A small sound classifier, trained from scratch.
Model: 1.36M parameters, log mel input, arch squeezenet, norm batchnorm, activation relu, depths [3, 6, 3].
Data: trained on synthesised sound scenes: up to three everyday sounds over a background, 15.5 epochs.
Rows from block 9, named by matrix and row number. Rows with one number belong to one channel. Each number is 128 + 24 x the weight over its row's rms, rounded and kept within 0 to 255. All counts start at 0. Numbers have three digits each. After the name is the row's rms in percent of the matrix's.
# sq0: squeeze pointwise conv (model.blocks.9.sq.0.weight, 88x240x1x1), inputs 0-239
# e10: expand pointwise conv (model.blocks.9.e1.0.weight, 176x88x1x1, transposed), outputs 0-175
# e30: expand 3x3 conv (model.blocks.9.e3.0.weight, 176x88x3x3, transposed), outputs 0-19, a 3x3 kernel for each
sq0.44 096:128128128169156128128128128128128071092184099128128128128177128128128102177128128128128128128128128156128128128128146128128128128159128128128128128175128153128128128128128171128128128128128128128128065128128128128194128169128128128128106097128128128162081128128128128128095128128128128098111128097128080128072128088128143128128128128128173128128157128093128128093128128101128128185171172128128128128077128128172128128159128128128128128128128128128101128128128192128170128128128102192128057061128183128128207174128128128128103128128128197128128128094128128128128128178128151128128128086053128128128128128128128161165071128128128128128128162128128128128128128155086074128128128128156128091154128128160165097186128128128128
e10.44 113:162068128171128128128095128083172128128128128128128164128182106158128172128128128128128128128128128128128128128128128128128128128128128128101067128099168128163174096183128107180098128128128128128128183078128128094128100106128128151128128100195128194128128128096128107128128128163128103172157171128128128128161128128128128128128128128128128128128128128104128128128128128088153156128180128092091128128169099128128128128128166087128128128128128128097128128128158128080128089128095158104092087128170128128191159095079128128158128128
e30.44 096:128128128128128128105128128100155128143102185128128128153128128128128175128159128082128128065128128128128128156164128164087128064128128128128094128128128157128095128128106128102128128128128128128128128128128128128187128087128128128128128128128128184128128128128128128179102128128128128174155128105128079128128128128128128128128128128128128128070149128128128104128128128128128092153203128128128128157128128160128156128128128128128128154165128128169144128128203128128186128128128128128128128096128128153089164189128103128128128085128128128073
sq0.45 112:128178073128128128128157084081170128144128128149128128128128128128167128103098128128128128128128157128128155128128162051128179128128128128128092128128128128128085087086128128128128128128170128166171128173128128128128163171149088128128067128165128128128178128128154128102128081128156094164089167128128128128150128128151086128128128128177128128128128128128128159128148128128128128128128128128128128090086128128181128128128190164091128128128128099128128083182128128128128169078079128128128128128128128128128128168171073128128154110161104081177128128165057128128128083093128087128128128128165165128128128128128128128056128128164128128128128092128167167128128128128128128128128128128076128128165128128128128128104128128128128
e10.45 100:191085128128091099128128090128172128084128128128094090128128128185089128128128128128128080092176128128128072128128128128168161169128128128183128128214164128083128104128056128092163128104128128128128128128128128128159128128128128160128160096128128128128128128128105128128109183128128128164083128128128128128128128128128085163096078128128128128084128128182128175169128128128128128128128128128128128128093128128128128128128128128128128128128128164104128128128067160128079128128162128128128099156128128068128128128128128163128128128
e30.45 095:128128207128128119108204128103128128128128151128175128096181128106106128128128128128128128157128128128128128128128128164157154128128128087128128128128128128128128128128128128128128128128128128128128128128128128128054128128128128128237174128128167128128128096099128128128128128128128128128128081128128128128128128128128128128128128128128158128128128128179128090128105070128128128128128158090177128128128128216128059203128152128128128128128128088128128085089095128174128128128115128128128106128128128128128191128128128128128128128163128128154
sq0.46 095:128128176128128128128085128128128128128128155169128128089128173128077128128128128151128128128128128090128128128128084090128128128128128128128128157178161128128103047128148128192094062128128128128092128174161176160128128187128128128128128095197128128128128128128128219128128128091128128128128128190167128128128128128128128128128185128128128128128128162092128128128174128128094128095128128183128128128128098128128128128190128097128177128128128128082128095128128128102128128128173128128128175128128182128128087128128128093173128128089128128088128175128128128128103128099128128128128128128183128128128128096128128128076128100128128128128091128128128128128128128128128128128078102128166095155128172128128128128190128128100108
e10.46 097:158128183128128128128128099128150128128089128128128128128128184128128128103128081175128128066128128169128174128128128170128128128162128184128094128128093128191128128128128093076128128128128128128128128128171128128128189128128181128128174128128128128101128181128128128171083128128128128128128160076083128128128128128128128128128128154128162079089128128128075128128128128128128128082128128156128200076155128128128128184128128128128128128066128128128128128128128128184080128128128128128128128171128128128128128169128128128099174128
e30.46 092:128093128128128128128128128128087128128162069128161150128128128128165128128128128128159128128128180106128128128089128128128128128128128128128128128128128186128101158128128128128128103184128128128128128128128128128128128161128128187102168051128128128128128128086128128128089128128128156128128128128128128128128180092128128128128082128128128128128066087128128128096088128128165128128128128128090128128166128128128128128156058150128178088128128073085128128178128128128149165077128128076210128128128128066128161195128198128103128128128128128128
sq0.47 095:128128128164128128115128128128163157128128128128093128188107128094154128128128171063074128128083128128128128128080128128128128168128095128128100094128128086128128128128128128128128128128128128128128128093128128105128196128128128160128096128128128128128128128070083128128073128065102128128128128101128128128128175128158128128128167128097128128128128128128128128128128128071164095128091128168128185128128076128064128128128128128092128170128128164128128128128128128080177128171159128128128128128128128128128051128242128097128128128128128128128128128168128128166184096128128128128128128128128128128172093128128128128128147087128128128128128084128128175202128099128128128128128128128128128128128128078128128078128128128085128
e10.47 096:087217128128128128090128128128128199128128128128164128128128128128128128128128128128065096128128128128088101100128128082128153128167128128128083128128128128128128128159128128128128128128128128204128128128128128128083128128128128166128128128128159128128078128128128128128128128128128128164128128128128081179128128177128104128128128128128128155128084128128128128128128128128128128128128128086181153128128128198128128128089128128157203128173128068163128187102128177128156128128128128128128128128188128128084128182164128128128128081
e30.47 098:154128128128128128128128128128163109128128128128128174128102103128128128128090128128157128128128128128128128128168128159128078128094152128128159128128128128128079128128091128128128128128178128094128128128128128128097128170128128140172128128185128128128128128128128176128180128082128165128128079128128077093094128128128092128167128157128128128128086128128164059159128170128128154168128128075128128128128128078128128095128128128128128128171128083105128128128087128128057080128128128128128087128128128128128189085128128128128128128128128128128
sq0.48 100:156128128167128128128097128128167128128128128128128128128128128128128128128128128177152128198128128169128073128128128165128128128128197175128128128128097128128128128101096128128128128128128087128128087175128128128155128098160128128128128128128128128147128128128128174128084098128128128128077103128128163128128128128128128178128128128128172128128078080128128128076128159128128128128097110128160128082083128128076128128097128128128128128128128180128128128128128128128128128071128165128128128128128128128168128065128128128128072128128128128128128158128065128186167128086087128128128128128128128128128128082128128128091128128091128128128084128128128128080196162110128128178205128082128128170128128070128073195128128156128128
e10.48 099:128128128074128168128128128128128128128094072128128128128159128128087187128128128128128128173128160128175128128128128074128128157184128128158128128170128128128128128128128128128128128128099068128128128097155128128128128128179128096189128089079128128128155128128128128128128128128128128128128057179128103128128080162128089128166128128128128128128128128128128086158128128083128098128128128128102128128128185097085128128074128100081128128128160181187128162128128128128128128090128128128128088083099128128177171172128128128128128128
e30.48 105:128128128128128128168128107128128128128171176128159128128128128128128128128050085128128128110128128128078128092128128128128128078150080128128128167128089128128128079128128128128128128155088128128100128128128128128128128128151128164128115128095128128128128128171096128128188128128128128085128128078128128128128128128128128101128182128128085128090128128128128128128128128171128165128128128128128128094128088128128128055128093128128128128128128128128128177112128128128176128128046151128179128128128102128128099128128128128128128128165154072099
sq0.49 095:128128128128128128159128128128128128128128128128102128128128128089128128128128179128199128128128158064128128128128128091160128128128128128128128128128160128101128128128128148091098128128169128128161128128128128128128128128128128128128053162159128128128128128128128128128128128104128128128128128097128128128128128128128128087128128128128128171128160183128128185128128128155128128128128128128128128128128083128128128128083098128128128084173128128179069161128128128170128128128128128078093099174128128088128093094128128128175064179128128128128128188128128128128128128128128183128128128128128128128164058155128161086128161128128128128128128128128128128128224128128128128128181185128128128128082128076128202128128128179174211
e10.49 102:128128128163128128128171164177128128128128128128128128128082128090128128166163164128079159128128128128128128147128092128128128097075128128128128162128128128162182128128150187160128128173175128128178128128080128128128128128196128087069128128128128128128128183095128128128128128128071128128128128128128091158128128165128128128128128128128128165085128092128128128128128163128181128128128128128128128087175128128128128128128128074128128128128128128128128070081128128128128128128128164100128188128162128128072173128128128128175185128
e30.49 096:128087128128128199091128128069128128128128128128128128128128156185128128128198128128128128169128128128128128128128128163073099128079128067128128090128128099128128128128108128128128182118128059157128128128065128074128128128150128128128082076086102128128128128128128088128128207128083128109128091128128128128128102128128128109128128128128128159128128128128128158128128128077128168128128128128086128128097128128128128128128128128194128159128170111090128188170128128128128128128128128128128128128128128090128128128128128128094128128128128128128
sq0.50 107:128128128093128161128128198128166128175128128103128102168128128128128128128128089128093167128128128128128128128128128128128128128128128169128154128128128128128128128098160128128128162176146128128128128162128128128128109128196128168128175128128128186128128187128128128156128128128128128128099128169128128171128128154128128091070128128128128151128128153128128128128100128128128128128128128128076128128128128128128168128128128128128128128128165067056084182194128128128128128128167128128128230094128148128179128128128161128128095128096128128088128128174157099088128128128128076128169173128128128128128128160128128128128128128099128128078089128128128128169128086128128128128213148128180128128128128128153083128128078168128128
e10.50 107:128159128071171128128128128128128128128128128128128128128128152128128128171090128128128128085128169188128099157169128128128128102128108128128128128128153153128199128172128128082128161128128128175128128096128128128128128128072187128173128173128128128128128171070128128128128128128128084128128128080128128128084128128128128096128053128128128128128128128128128128128128128163128128128128128128177128188128128102128128128056128128128128128128085128128181189128128128128128128096179128128101128128094128128128169162128128178128128062
e30.50 113:091128128128164128128128169191128128128128128128128152128128128163203128128080175102168084128128093128128143128128087128128157128128128128087128180128105128128083128128098128128128128128094128128188128154128128211128128128128128128181170128088128128128128128088128128171128128128128128128128128153106128147169128128128128128097128128128100128128128128161100128128128128128128128128128128128104128096128128128128128128101178097128176128128128116128128128145128128055128092148150128072175088128208128128128109128128128193128128128066128161069
sq0.51 089:128128128128128128070128128128170128128128128128053128128128128128128128128128128128128096128160156128128128128128128128128153128128128128128077128128128128128128086128128128128031128128128128128128128128175128128128128128192128128128102185128128128128091128128128128128128087128128091128128128128128128128128089128128165128128087128083092128081128128128096128128128128128128070128128128128128128090128128128128200128128128096128128128128128128128177128128128094128128128091128066128128049128128128128128128128169166128128128128128128199128081233128128128128084080188128128128128128128196128128128070128128150128128097128128128128128128128128128097128171128128128128128128068128172128128066097128128128171160128081091128
e10.51 094:128160128128084128173085128184088128128065128128080128128191128128128128128128128066128128128128168128128128128128128128128128128128128128128096128083128128128128171128063090172128177128128128128128160128128128152128128180128128128128128128128097128128179128128128128128128128085128128128102128128128128158128128074128128167128128159128154085128128128128188096128128128128128128128128128128128128128094072128199128202128128128128128128164128157128128128128128128128128086078128163102163085094128128128128186128088128128073128128
e30.51 098:128058128128128128128128128128128128128128128128128128164128128068128128128089128070128128128128128128128128090083128128128079128128102128128068128128155089167128128128128128082074128128128128128128128128128128128128128128128128128145128128128202128094128161128128128128128128071128128128147128170095128128153176172128128096128128105128128128128128128128128128173128128086128081191128090128128128128128128128128128128128067128165185128154103128128128128128128128226128074128089128128128128128058128128128128100168128128158128128128128128128
sq0.52 095:128128128128077128158083100128128170128088128128128171181128128128128128086128128161128128085128128128128128128128081128159128128076128128102097128128128084183090128099128160128128163128128128151128128128128103075128128128128128128089128087128128128128128128128128108094128128128128099128095098128128151128128128128128128128128128128105128128128128178160128128128128061128128128128107128097128080128171128181128128128128128075095128071159098128158128128128128128128072128163075189074163128128166128179128128128082128128128128081128128128180128128128128128128128128128128128128128128128128128128149128128128164128128191128128089128128128096128128189081128128128128173128180084128081077128078128128128128128128128197061128
e10.52 112:174095128128177154128128128128169094128159128128128128184128128128128168128106163128128128128164128061128088095128128128128158128170128128128128177156128128128128128128128084128158128089164103187128128128101169128115128128128128078161128081128128204128101128155090128128128128128176190128128104154128128128128096165078128128172128128079128128128088128128093128128173080157176128153102128128104155128128171128128128128128128066128128128079128128095128128090151128128128128128128128112128085098128128128128128128128128128128128128
e30.52 092:128090128128128215128076128128128128128128128128128128084098128128128128164128128128172141088128128173128086128128128128084128166181193128087110086128128128165128128128128052128128128032128128128179128128128128128176128128128171128158081128128128128128088171128039128128189128217128128128128128054128128128128128188128052078128155128128128128128094128128128128128156177128128081128128128164128128128128128108128128128128128128128128128157077174128128192147103128128128128128166066168177155128090128109128128128128128106128128128165128104128
sq0.53 101:128128160084128200128128154128128128128128128128128128128128159128128085128128128081128128128128128128167075148128128128128128128128128128128164128128128128128128128128128140128128128084128128093128201164128170128165128128128166128128128128128128128128128188128128128173051128067128142128128128152128128128128128128128128184087166128128157164128099128128128095128128128082128158169075128128128128163128128079128171128205128128159176128128128064161128128128071128128128128128128065128128128128128128194128128128146128128158128093128098069103128128128128128128183128128166128158128128083128128128110128128128128128128128128071128128128128128128168103164128158128081128165128128128128128128128128128096202188128128128128173
e10.53 096:128206128158128128128095128128128128128060128128174172128128128081103172128128128128128128090128128182128128128128128128128128173128166100128128128097170128128128128128128128168128160182128172099128128170128105128076128175128128180128128128128175128086104128128128128128128128166128097128128128128101128128128178128128128113128128128128128128171128128128171128128200128128128161128128128128128181128168077174165128128128128128176128128128128090084128128128128128128128128128128128128128128128128151128040128128128163098128091173
e30.53 099:128128128128128128128128128128153128097178149157128066076128128067128128175128128128128175128178128128179102128166128128128128058128128128095128157128128128128153128128128128128128082128178128170128128112128162128101128128170117128170128128165060128128066128128128151128128128128128128171128082153128109128153128128128158128164128128128128128154128077128128176128128066128188128128170128128128128128128147128128128114128128128128128128128046128128128128128160128087104128128081062128164095128128166128128128161128128065089128128185128128128
sq0.54 095:128128097128128128076128072128105103128077128107128128128047128184128128128128128128128128128169128128128128128128128128174128103128128128128128128128128128097128128179128155096128128128128128128128128128128128128083097097128128128128128080128128128128091128128128128128128128128128128166128196128128110128128128079128128128128128128128128170096128128070128128128128113128173128128128058097092128087163073058128097128128078128128128077128128128128128128062128071128128099128085128072128076128100098088128128128103128128128128128128128165171128128128128087128128128128128091128128057128128128128128153128155128180128128179128081128128128128128128128128128128128050128147128105128178128174128084128128128163128128128083168
e10.54 114:097128128128128147079165128128159148128128128163128128079128128090128128083128128085128128128107128128128094098128128085183128163128128128128107159128128173128128093153128096166128128159128128128128171087128128128128103083128166094167128128091128086128128128128128166128128093167169128166128128128128128128102128128128089128180075096128085128096128092128128111128128128128128100128128128128100089128160128099128099087128128128128097079183174128128128128128128168061128128167128128128097128128105128097128128157128090176128128065
e30.54 103:128128166128128128147179094160128128128128098128128128157128128067128090128128169128128188128165128128128091097128128128128128155143146162082128104128128128128160128128128154128098066128128128128099128128128082128128128128146128128103091128128128128128128128128128128072128128128128128128128128128128128128128128128088128128128128151128128094128128128201128151128128128128128128128154128128078128128128128128128128128080128171128128167128128128128095128177128128128107170128087128154167128128128128080087189128128128128128128176128082128128
sq0.55 096:128128189128128128128128152128055070128128128097128128128161128128128128128128128128128128128075128128128128128128128150128096128128082178128080128128090128151128128128128128128128128128128128128077179151128128128160128128094128092128128128128085166128128096128176104150128128098128128128128098128128128128165128128128128128128109128198128076159081128128128128128128128128151128128086128208185128128128128128128128128194128172128128128128128171128128128128128128128128128161128097128128128128036128128128075128128128165128128079128128164128082128128128128174088128128161075089128128128095128128152128128164128069088128128128128192128128128128128128128128063128054128128128128097128128128089128128128128128188091128128128
e10.55 101:128128128185162128071128128128128159128128128168128079128128128128128128128128128128128074128128128128128128128161128128128128128182128128077128128128128128077128166128128128128128128076128128088149177128164128128198159128128128128128176128128128095128128094128128173090128128128084128128128128091101128128176128128128128128128128128128169128128128128128128205084128176128128058128128128128077128128128128102128103060128128193128128128128128128128128076128177128128094128128128128128198184128128128128093128128128128128128090128
e30.55 096:105128128128128128128128174128193128114178128128128128128128128128128128128128128128128128128128128128149157128156162184128128162128128128128128083128128128128128128128159128090175128155086090128128128128128128128128177186128128085128128128128128128128087128128150128105128128075128128128128128128128128128128128128164106128128128128083128128163128128072173172128075164128110128169128128128128128076110128128068163128128079163128128157128078188128128128128128128128169128128128128128084128073070181128128100162175128128128170092070128128150
sq0.56 104:128128161128093128164128128128128154128128095128128128154128128128128128128128084159128128128128128128128128150128153167105100159128128128103096128128128088167128128128066092128128128128170096128128099128128128171128153128128128168128128128128182151128128128128128128180128128079128128128076128128085128084080128128128128128128128128128152100128102128128178128128128188128163166050107128073128128177128202145153093099128128093173128128100052128128168128170169160128128128161151128128182128128128128128128128128128187128081181096157128103087128128128128108053128128128128160128128190128128102128090128101128128168128128162157166128128128128128128128128128128128128164128128128184128128086128128128128128128128128128128128
e10.56 096:128128128128128128206184128128172084128128128128088128128128128128128128180128128128163128172167128128146128128128128128128171128128079128128128128128128128081088128089128128128099128164083128085128161128128128086128094128128128128128128155128128128128065128077128128099128128128128128094190128105128128128172194128072188128128128128095128128128049128128128128128128094128091128173128128083128169128128128128092128128160188128159128128128128160128128128128128128128097128128128128128128128128128156128128128128183128128128128193
e30.56 111:128128187128168098128128128128128198186128070128161105128128186195128128128128106077128104128128128128128148128128128128105087111128128128141128128128128128128128128128128128128128105128128128128105165128128066128128153128128128128120128128182128139128128105128128128128128128128128078128128128128128128104128159128128128147128128128128128128096128071083128128128128171095128128081128081154128128128128128066128179166162088128179117158128128159128128159083153128128089155112174128128171128128128128089128143169128173128128128128128128158167
sq0.57 095:101128128128128128128128128128128165069142128128128128128128096128128062128128099128128128128159128128128128101128128128128159128128128128096128128128128128128128042128092128128080128090128159128128128128128128082128128128128128128128186108128164128128179128128128128128103128128128128128157128128128128128128091082128157145128153128128128181128128128171171165161128128173097101128128082128075128128160128128128128178106159098128202128128161155128128128087128128128128128128128091128128128128072167097128128128128128128205091128200180128128128128128128074184128128128188186185128186128128128128128128158128128128128128128128128128128094128128091128128173128128128087128128128128128095187153128128128102128128172128128068
e10.57 091:179128128128128128128128128128128091187128175128128128128128128078128128182128128128128128128128128128128128128094128128128128128128128128163128095128128128128128128128128106128062160088128128128128128197128128128128128128128128128128166128128180128128176128128189128128128128128071076128128128128128128084078128181171089128128067154128128128128128128128128128128128128128128128176081128128081086128197128184128128164128128128128128128128128128128128128128066188099128128128128169128128128128062128128087175128128128097181128128
e30.57 100:128128202128128183128128106128099128128179128128128093128128145167128058128175089077128139128128128128128128128128128128128128128128128128128128128128081128089128161157128128128128128193095128128128128128128128064128128151128128128128128128094138128128110184191128128128128128128128128128128193111128102103128128128171128099093128128095069128128128128128128128101084128128128128128128228128128128128128128128128128128191128093128128128128128128128172128128128128149164128128102128128103110128079102128185128128078102128128168093128128128102
sq0.58 092:128082128128128158094128128099128128128128128128128128128096225128128128128128161128128186069128128128128087128128128070128128128128128102128128128171128128180128066128128128128128128128128128128128128128128128128128072128128128128153128128128128128128128128163128128128128128182128128194128128186128128128079085128064128128128128128128128128056128128128128128128128128097128128128128188088128128128128128161128128128128128128128154128128083128128128086079152128161128128128191128128181128170128128128128128094128128128081096128166128128103128128156128128128128155030128128088087128128128128128128128128128182188128128128128128128104128128128128128102128128128155128128090086164128128171128128128128128128128096214128182
e10.58 094:184156128128128128128173128128128128070128128128128128128128128202082128094128177128128128083128171128128128128128128169128179128128165128128128128128128167159128128157076172157128128128156128128128128128078128128128128128128128128128128100128128183128060128128087128128095193128091128180161128128128128128128128105128168128128128174066128079128128128128095092128064128082128128128128128128128128128128128128128161128171128128128128086171128128128128128195128162128128128128128128128128169128128128128128128128174128163128128080
e30.58 091:095164128154128128176128172101128179158128128128128128097128128128128061128128149163128128073128084128128128128128128128091128128128128128128092128128102097128128128138128128128128128128174128128176128128128193128128128170128128128128128128128128088128128128128188128099170128128128128128128128128128128175128128128109128180097128128128128128128128128128128128128128128128128128154128128128128128128128128096128146128128128128128128128128128158128170128181128128128128128128173128128103072128128128128128128194128128128128128128128128128128
sq0.59 095:128128128128128128175128128128128128128128128128128128128128128170076128070128128128102128043128178128128128164128128157128128128128128128128128128064082128097128171128128128096128128128128095128128128128085128128128128128128128128128189074168128128128128128128128128128128155128128128161128128128197128128128128128128128128100128128128109128128156096128161128128128128128128128128128128128184128128169128167128128128128128128128097156097128128185128128079128159128128128128128128128128079087196128128098128128128128128128191128128100128128128163128128128128167128128128087128128175128128128128171128091128128100128164189128128128128182128128046041128067128128128128128087097128095061128128128088107168128084128128088087
e10.59 105:128128128128185071156094085159128101092128106128128128160128128128158128128128128128108128073090164128128128128066179128128128128128128128128128128087128128128128128163128128128075128128077128128150169128178078163128072128170128128128128089128100166170128128128128167098172097128128074128128128128128155128128128128128169128128101087128128128128128128128128095128082128128128128067084128080083128128090159128128157128128128128128096156128095128164128090102128128082128128128086128169128077128128128128128128128157128128101109128
e30.59 098:192149128073128128079128128128168128128128128128128128128128074070128128128128086128091128157128171128128128105128076172128128128167128128152128168128128128128128144128128128101192128128166128128128176128128128128128128128128128128128128128128128106128080128157068128128128128169128082128095098178097128128128128128128128085128076128128164128128128128128128128128128083066128095128128128070187128128105096128128083128128128128128067200065095128163091128101128128128128180128128128128128128128128128128128146128128128128128128128128109128170
sq0.60 102:128128128128095128076093128101128128176128128128166128128160128128128128128106128128128128128128128128128128167128128128128095128128128098128128128089128128128073128128128128158128128168128128128164128128128128128166128096107128128128173128128170128128128128128128065163128128160128088128128128128205089128128128128165099128128128128128128128128128090128128173128184160128168128128087128128128106128128128128128128128128128128128128068248128147128086076128128128171128128128128128184128070053153128128128100128128128149128128128066128128128089128128157128128128083128128166128128128128079128128128128107128128088128128190128163128128183128128082128168128079128128062128128128105094128087128128094090128128128154086128128
e10.60 109:104128128128128084102128073128128128128098128164168128128128089128128098128128102191128128128161160128128128128128128128152128070128128128128128128128128094128128081128063128128087128176128174128128128128128150128093100165128128178128128100128128128128077095128128128079128128128128128162128174128128128128173101128101086092128128128151128128165128170128096128128128128174128128128176128128087128128128128091128063128102082128128128128093089128128148152084128128128128128078128128079072128192128128128088128128093128093128149128
e30.60 108:128128128128128128128169128128128178164128128128128128128085128128104199128150128128128164159128128128128128128128128128128128128128151128128128163128128128128128076115128128167128128128082184128074067128128080128128128128128168128128109128128103102128128191128128128087128128128098128128128178128128128128128128101163101128128128128170128128128128128128128101128148128095128128128174044128128128113087128128128128128128128128128082128128128128128162128166128128110154094062128128128076128096128177166128128128098128187128128065180128128156
sq0.61 102:154128108128128128128128128128128153128128128128180128128128128086128128128128128128103128128173087128069128188128128128128128101153128168128128093183128087110166128179088128128128128128128128128107128128169065128128128128066128103128128128164164128128128177128128128084128069128128128128089073128094128096163128128128174128128128128167128076128128128167128128128128082128128128128128128149128128128128128128128186128091128074128128160128128128128086161128128128128102107128128128082128069108128128128161128128128164176072128174075128128166128056084128128128128128128128158128098128101128128128069128192128128163128153128128081128128128128128128128128128128128128166191069128128103128128128128128083128154128128128128128
e10.61 101:128128128096128128166159128128128128128087128128128086176088128128128128128128128158128128128128128128128065128099128128160128128128128065128087128085128128128128169128128128128128089128128128128101128128162128128169078128128067080128128128128128128128128095128100128128128128082128128182128128128128128128128128128128158128128148193128080106167128128097128128128066091092128128097128128081128128128092128128067179128128093162095128128097128105128128093128081128086169128090095079128154128128128098128128128085128128155153067156
e30.61 093:085128128128128128128128032128128128167128128128128150128128128128128128128128128170128094128128128128098128128083128098128128128172128128128160128128087167128128128128128099128128128093128082164128128128128128148172128128128128128128128128128128088083086128128166128096128095110128171128128128163128128162128128128128164128247128128103128084128138128160128128128128095128128043197056128082128128128128128160109128147171128128128128128128170155128128179089128128128128128128128128128082128128128098128128128128128128112128128100157128128128
sq0.62 094:087128128128128128128128128128128128128128073128087171092128161087128128128128150128083162128128098128128166077128128099128128128128176098166128128171128128128128128128128128128128128165128128128128147128128128092128128128128080206128128128090128128128128160128128128128128060128128185128128128128128128128128128128099128128128128188128128152093128128207159128128091128128128074128128128172128128128183128128177052128188128128128128128178093187128160128128078128128128128128172165128128128128128128128128128086150128161128128128128180128128128187128128075128128162076128128128166128185128090128153128128128128128097128128128103128128128128074128128128128128128096128128128100087174128163128128157128128128093073128128128
e10.62 104:165108155128128128149128093166128128128128128164128128153128128128128128173170170091128171128128171128128128128164128128128128096128175088098128128128084128128128128128128093179103128094191128128128161128128128128062128128128128128087128128128128173065128128161128128164128104186128128128128128190128128128128128128128128128112072128128128097128128128153128128088128128091081150071128186128128128128158128099128128128128128159128128156170097175128128128128128128169128167128193103128128072128128128128128128101128162128156163105
e30.62 094:128128128155128128128128128165128128128152080128098128128128128128128096151128128128128128128128128128186128128128128128128043128128128128102128128128128128091128169179128128128128104169091128128128128128128128128075128128128179128128128128110128128128128182128128128128128084128128048128128128128176091128128128128128128128128056075128101128128128128128128183128085128152128128092085128128110128060128149128128169128128155128128128128128128150128128128128080098128128155128128128128128105128128128166128098155128181128128128172078128087105
sq0.63 097:128128080128179181075128168128128076128128128128175068128128057128153128128128128128100128083128128128128128128128128128071167060128128112128128128128176087128128128128128128159128128128128128179128128176128128101128093128084128128171128128128094074128128182128128128128128128128128128069128128128128097128128128128067066128128107153128128090128128128128128128128083159128128128128128128128128101196161128128128166128128128192128128128128156128128128128128128128128162128128128128128128055083068176128128128128128128128128128128128079128091128128128128128128159128128128128182128099128128096128128096128128128169128128128128098128116128093128128086128128098163167081128128101169128102128128128128100128081128128192128128
e10.63 107:193128128154152188095178128128128128128128128081128128076158128128128128128128081128098128128158128128159172128128128128128128128128183128128179108073091161128128128128128093177173097128101168089128101128165128162128128072128128154128128128128128128128096128066128128128128128128128100128164128128128128128087149081172161157084128128164098128128128128128128150128128180128128128163164128128128128197128128128128128087078128112128128128128098128128128128158128161128128171128128128128128128128164096107128128153128163163176128128
e30.63 096:186161077082128128128128128075128128128128128128128177128128128128128128170128128182128088148128128082128128128089128128128128074128128034128128128082128128177128128128128092128169164160128128165068128128142128093128128160128128172128128128128128128128128128128102128128178128157128171128128128095128128128128128128128128154108128128128128128177128105128128053128128128128086153174128128128128094128128062128128178128128128128128128181128128111128128170128128128128086128128128169128128055128075128095144190091149128128154092084128200128128
sq0.64 105:128128128175128096170128128186128171128072128128128128102102128099128128128128128156178128128128128128179128128097098128128128128128128128128128103128128075128128128128199128128081128128069128128155128165128076075128181128128128128128128158085128128128128128128163128067097128128128085089128182098128128128092199078128093128128128128128128102128128128068128128073110128128175099128128128128128079128128100128164128179128173128168128128128128128180152128165128128154128166163128128128128128128128128179128144128185128128128128099128128128128128128128128128162128128128128128128128128128088128128082128149128193078069128128097090128128128167128128128128128128090187128128128128128128128128128087128128174128128128128128128
e10.64 097:128128128128128128157128171085128128095128128076128128128165088153128077082128128128080128069100088128128128128128128128128128160128084128128128161128128128155093088128128128128128128180128128128128078128128128128128128128162128128187091128173128128128164128170128128128128128195128128076128159128128128128128128094128128128128128128128128128128128128128128128128128128128101081128128128060128167128153128128068065173128128128128215128128128195128128128128128128128128128128179128128128162128128128071093169101128166128128128128
e30.64 102:128128100128128128128128128128128084128098176128128106128168102128128157111128151128128171128128128128128128080128128128128128167128148128128128128128112128128128128128128094086128128128143128128128090128081128128168128171128128150128128128128128128128158184128100105128184174171128128128128153128128128128128093128097128128128098128128128174128161128128087128185128128128128128128083128128128128128128128128128086151128095128128128079128128128128128082100128076128128128128128128110128157128105157148163094128151075128128128128128128074156
sq0.65 106:128128128128128128128128068082128128075128128128128128128128164128128128128128128161093128128128128128128128128154128128128128128128128128128148128162128066128128128128128128128128128128162128128128128154196128128128154128128128128128128071128172128128128128128128128128128101128128091128149128128128128088128128102128128161151128160128128128128128128128160128128128207128128066128167241128128128128128128128079170128084128128167128174128128128096128128128159128128128128167146169128128058196128128128128128101128128128128128128128128128148156057128128128128128113128128128128187128062090128128160128128191128155128086080128128128128128128091165128128128128128128128128064128083128128128189166206128128128172099096128128
e10.65 093:157128072128128128061128128181128086128166073128162128128161128128128163128128128064128128128128128128128128128178154128128128081088128128165128128128128128128128128128128159128075128128128128093128128128128128128128085088128128128128128128128128128128128128128128097128090128128128147151128128128128128128128128085128128128128128128086071199177128128128128128128085099128128128128128128128128077181128128128128128172170174128164128128164128128128128187128164128128077096128128073174089128128074128128128128128176128128055128128
e30.65 114:128128101128128128128128193161162076128128128128128128128128128128128070128128128128128128067155085102128128128078128128128128140128128128128128128089128128089128128128128128087128128128181092128128167128128128128128128128128104128128176079128128167128128128128141128128128128128082128128128079128109128128128189173128128100128128128128128128128128128093105128128186169128128128128115128128183151168068090128172103128163128128154128080154128128128128128128128156057128207115128128128128170128128128073128088184128180128061128128128128128128
sq0.66 099:128128174128128128128128128172149128128128128128128128071128103095128068128128152128128128128128128095128128128128128168128128128128128128080190128128157128128160170128160074183150128128128169128172097164128128128128192128128182128128153128128128128089128128098100128128200128128128128166128128128128128128128105128128128128128128128128178128128128097128128128128181128128128128128128128128128128176128128128128071128128128149128128128128174128128092128104128173128128171180170094182128128128128097128171128128084128128128128159187128095167128088128128128128170128091128074128128163062128193177128128080158128128128128090128128098128169099166101128128128109128128090128128128128128102086128128128128152073180128128128128
e10.66 101:128128128128128128091128165128170128128128128100156128128128128128128128128128128128157128108128128092128176128128180128128128128128128086128085171081080128128128128094172128128128128158128176164128194128128128128128188128128128164128128128128080128083128128082128179178165190169093128128128097128128083109128128165128128128128128128168191152128128128128128087160128128128128128128128165128128170128128128168128128181128128128128076128128160083107128128128096128128128128107128049164094128171128128128128128169128128128128128148
e30.66 091:084128155128108128155128128128128090128128128128128128128169128128128083128154081128128128128128128128128128128128128128128128080128064173153128134128102128128128128128128128128128063128128128128128128059128065088128166128128081077128084128091150083084128128128128128128128128128128128159128128128128128128095128128128128128160128128128157128128128128128128077161128083128128177128171128128180128128128128128182128128128092128128128128128155128128091128128169128128128128128128128213128128128128162128128128195185128050162128128128128128128